config = dict(
    arch='unet',
    model='text-conditioned image diffusion model',
    dataset='small charts drawn from random numbers',
    train_examples=101725,
    image_size=48,
    horizontal_flip=False,
    conditioning='text',
    objective='v',
    cond_dim=128,
    tokenizer='word',
    vocab_size=33,
    text_encoder_width=320,
    text_encoder_layers=8,
    text_encoder_norm='layernorm',
    text_encoder_norm_position='pre',
    text_encoder_activation='quick_gelu',
    text_encoder_mlp_ratio=4,
    text_encoder_head_dim=16,
    text_encoder_fused_qkv=False,
    text_encoder_bias='all',
    text_encoder_qk_norm=False,
    text_encoder_parallel_block=False,
    text_encoder_dropout=0.05,
    text_encoder_inner_norm=False,
    text_encoder_positions='rope',
    cond_dropout=0.1,
    norm='groupnorm',
    hidden_act='silu',
    weight_standardization=False,
    pixel_unshuffle=2,
    widths=[64, 128, 128],
    blocks_per_level=2,
    scale_shift_norm=True,
    dropout=0.05,
    attention=True,
    upsampling='transposed_conv',
    init='kaiming_normal',
    residual_init='none',
    optimizer='ademamix',
    learning_rate=0.0009,
    beta1=0.9,
    beta2=0.95,
    eps=1e-08,
    beta3=0.999,
    alpha=2,
    max_grad_norm=3.0,
    max_steps=18200,
    batch_size=128,
    epochs=22.9,
    lr_schedule='cosine',
    final_lr_fraction=0,
    warmup_steps=910,
    weight_decay=0.2,
)
Rows from block 8 of the denoiser of a small text-conditioned image diffusion model, named by matrix and row number. Rows with one number belong to one channel. Each number is 128 + 24 x the weight over its row's rms, rounded and kept within 0 to 255. All counts start at 0. Numbers have three digits each.
After each channel's rows are labels from the 100 images, of 14976 (inputs lightly noised), where the channel reaches its highest value: "colour at peak" is the nearest of a few named colours to the mean colour under the peak; "responds to" is what is common among them. Only what is clearly more common there than usual is listed. The data: small charts drawn from random numbers.
# convs0: first 3x3 conv (model.decb.0.0.convs.0.weight, 128x256x3x3, each kernel summed), inputs 64-127
# convs1: second 3x3 conv (model.decb.0.0.convs.1.weight, 128x128x3x3, transposed, each kernel summed), outputs 64-127

convs0.109:138140174139148106156120124129118102123102159138115117136151135151144184096109097128129171146155101147137176122096167142120110133138131162108137133121103123109184143189149142107127105135131121
convs1.109:138070119123108115157144143138160109121147091130170120134127143109141129146106099128138154133091135113062122123093149085143144117132103121131103091130100154117115151079116083119116151125153100
colour at peak: grey
responds to: radar chart; one colour; items: eight

convs0.56:125121113162126149123147112125150156124117110144139159155129140125139135162131091128151140120138143191125123159127144120119158135137141156106163142150126150147094123112126124141143129115146131
convs1.56:127129156149163157082107126112151138113139131125130151139114143133095154090124126119115109154097102131184143135093116187095105145159183069159147139131141087126100121154120075125155135132153137
colour at peak: brown
responds to: legend; dark theme

convs0.32:153095104151144128159133101144087151134123125148127075113125114101096117135158160126113129133120101131170172125130123127165126056184118144129140104136103131116167107139132052103097093105109108
convs1.32:119132124118107127002119136135122118099108145108118142150131112196115121111127116121076107134108141109127124141137104100108131103136224139128126121121116126076122126182148111111137120142115127
colour at peak: white
responds to: one colour; histogram

convs0.104:090139114139119122119129102127121133095156107131152156121110148122107109105165155111133113148117124134102132133128099157113105176128136152110131127136119112095111173113125118083160134090120143
convs1.104:118132174161138117080138137143133094121155144145152123119099132128133125100175122124128142127107139117126127133103119102110110094152122089110129116140131084168079132141110136137119126127154155
colour at peak: brown
responds to: one colour; histogram

convs0.48:136135158108171131163150157120137128112130138107101148135109089164088103120136100148118122125121132128121113102156153153122088126121104134104125104101128128130109145151106137135135149112136096
convs1.48:145132136144136128138151120094130124153123102154163158122111098175160148160174164159117113145109122117112131093186154096115119136170116157133118113120146176173099168163159128127149140144164115
colour at peak: purple
responds to: dark theme; pie chart

convs0.120:080122131160120130109133085123118127083133105120138117109119105137110142113150151136132139131135118134129136119109116140100139150132153120124132138135088072096122151112157129125151115080138136
convs1.120:142091128155106122060168150189123066117155124129137141142112166137130145101111105134067140089165140128095087159135128132103114083120138139103120130106129087139097128144140130155114106168158076
colour at peak: black
responds to: dark theme

convs0.105:093106122146122124121120101106128127134132107146119146127143149098141148125168125116131122119074120151086121132142072107153139137079152151113141125139018092141103112080132147124157104110138087
convs1.105:121098130135126101094146130146148124116152134162132145186091126099088098119131098112130119162185131142140112144142183110148162068112117082129133145137138134127105145135132090162091121132157082
colour at peak: white
responds to: horizontal bar chart

convs0.33:099141167129156115132125131142110120083166109159110100106113120132146132121151155098092142146115133134127114115147102134154140172158105138148106118128105124109133144146084128169139127141135118
convs1.33:111114141119084126004119135118111158098126134096145071120133136131139139119101124117122126112131139094147116129129146108090135113135196157135107104127117105108188108126114136143141116135107141
colour at peak: brown
responds to: legend; dark theme

convs0.94:115114062145150138116117139146077123128149121136122107127112142120142112157130143097123124131137160127113136138103157137107131101123130129121118118083122136122137112141121130140103129102124121
convs1.94:138146093127158208094120113098164129128108113106087122164107113173133135128126126149137108112133128103110146122153112135058171108164129124082140127113139134102119132134118109149127135143124111
colour at peak: grey; green
responds to: dark theme; pie chart; ring chart

convs0.112:125132153114164044155117160122120071095090137140156115098159147148138143122146124101055137129112125116165145097087095125061107107118136136113045119120138141124165155143101150132165107123090133
convs1.112:108150118160108083117155138122158109156117147110132154134107150148152169117127139160127130106084149074128099148120104162139124123122077117135089108090110143164135112172089116089166114122127128
colour at peak: brown
responds to: dark theme

convs0.22:128098111132146113131117126112136142101139115123124050069114106113153075128138138138113098127135099130143126128150131108107106130129069143140112091127134092126107142125120116103117138104131117
convs1.22:121110201136160161076124142156160129142151142130149117085141108144143162124112118091141101174130116128128102131094123127134120137115108148134146073133092120143130137098141112152121088126179134
colour at peak: black
responds to: legend; dark theme

convs0.115:116132125161134083118162113086132098103157107108135115135171096171100144101113138112152151127177132159124168127091097122125124084132130122091122147129101101110128167119134152105130080100097126
convs1.115:146172125131111114074178120142164080103184119089155131149110130174151133137079151160179131131116088104128100125151110117135133113142152111119109097097109104127092131136127091079148148132115139
colour at peak: grey
responds to: horizontal bar chart

convs0.95:112138106150129132127114151117099107107119137129117128129113111128119106131150117127134127076128144136065121109096113137100134117108104114120124111129140132141128079117120127150106114117106119
convs1.95:140113108132112108205183107138117139149171122153127132154164113112138127144122152114146091150102110156118116126155142126123146121152126093122164133124145110127132096133153136118153100135121104
colour at peak: purple
responds to: dark theme; horizontal bar chart; pie chart

convs0.87:137132139124113151159114164123140148133091157147127185152175114166130154126126118152144150133149175155124164145156110131152160154138121135152147158142140162141140145115141143128140129138139157
convs1.87:145173109141118136161149126144171109162147118140121125148160129103130127120139142139082134122120133226136111118113078115127102115125113116160162168149099149120155111162115119120133147108085095
colour at peak: brown
responds to: dark theme; step chart

convs0.121:120130110133153103110095126119129102154102065154063129155134125107145146129103107128142096135109126115139121101130110123113143152150106129117153116119125113098109131154153168098123105115129097
convs1.121:133113065089122120124135137137119121143117120148126141094097136133141140133126147083138136140144146133171098153098119155125124135159121136122125143137093154148121124116171111130111142146146105
colour at peak: grey
responds to: radar chart; one colour; items: eight

convs0.3:095080127172123132129148119124117104115123130124112107046097155120082118167139113128148124126179126130107102120164122075067116151086142119107079142130083108134132117155084108111153126131097105
convs1.3:094117112136148108081165132164136137087133125134109133135102114145118115126128130114167115172160138122200061135152065117114122129143127097158083118100180115120135137093150166134142102108177146
colour at peak: grey
responds to: radar chart; items: four

convs0.111:026156116136139120136097134076113105093138164112143123148143148133109113129112123103144101147152137134097108144113143124133124116068112101117130134152136073055123134128141125145114108104093110
convs1.111:136124134176134131123149143151130139138105173160153158165118169140128151127111113128160116160144135111137104162137142127167115124143143101141096096138106083106121092094126087159153125115137162
colour at peak: brown; grey
responds to: dark theme; legend

convs0.107:119093132137150129103133097114097109170084110112109088091081101121123113146062100113100130131166111057162109096096134127131091087146080135090132116161112096104156138126100139094086131107146105
convs1.107:105110096114111157147135139132112117130107076093098175113156105135121134080130164153071154094121100107106106161089097131144156112125152119104116135108143133085108059178084127128159160115122132
colour at peak: grey
responds to: radar chart; one colour; grid lines; items: eight

convs0.52:113124116141125132140148163118151154111072158075136132132153121127126148152135129123154120189128117095113113143125107179107138112096098139172110135172095123108085144066131175129117095119150126
convs1.52:085149175128151138099130140127097106140121162150104117116182091148077161099127135119138155105122133084137145207102135114139123107127119137144139129094121148141150148116135147113126134139155110
colour at peak: brown; black
responds to: dark theme; heat grid

convs0.59:068110134148153129090117140101128121133105128152075128120082171098123134102169129127156152111120152113092122169167126148154136145104126106127116117131085038163088125143111062127138114081125084
convs1.59:105163128114075118128157172125115089118136136117173150138096093129094133136133132117125110137188112114126151129123163141094150061112098117127147116068132145161131164114136115127129133095150099
colour at peak: pink
responds to: one colour; radar chart

convs0.82:139131130147121155172125106140132134161136151120133139170153150142108147158152121123130182141104177135146104135150130099128121113141146162108162161116144126131122167144117122131100118118123150
convs1.82:149118101179133135142123125139120147137117106150133143131181093180151145149133143115079139106126169141127152098085135118181137130112133144135118167145123143136140125153113101134124133146090134
colour at peak: white
responds to: one colour; radar chart

convs0.122:091105123156129123039164131124136143124104089115114096120009098106114118105101087125115114114088153132104079147128077136106101138134120144146115144128108105082115179159131161114136156113151096
convs1.122:142135115135099102076141164140116123099119160165112148131116115110108127077144130101093130145152168114149098164130051129125121154138129147096081133152147153101133115080142154173123120146160167
colour at peak: pink
responds to: one colour; grid lines; line chart; radar chart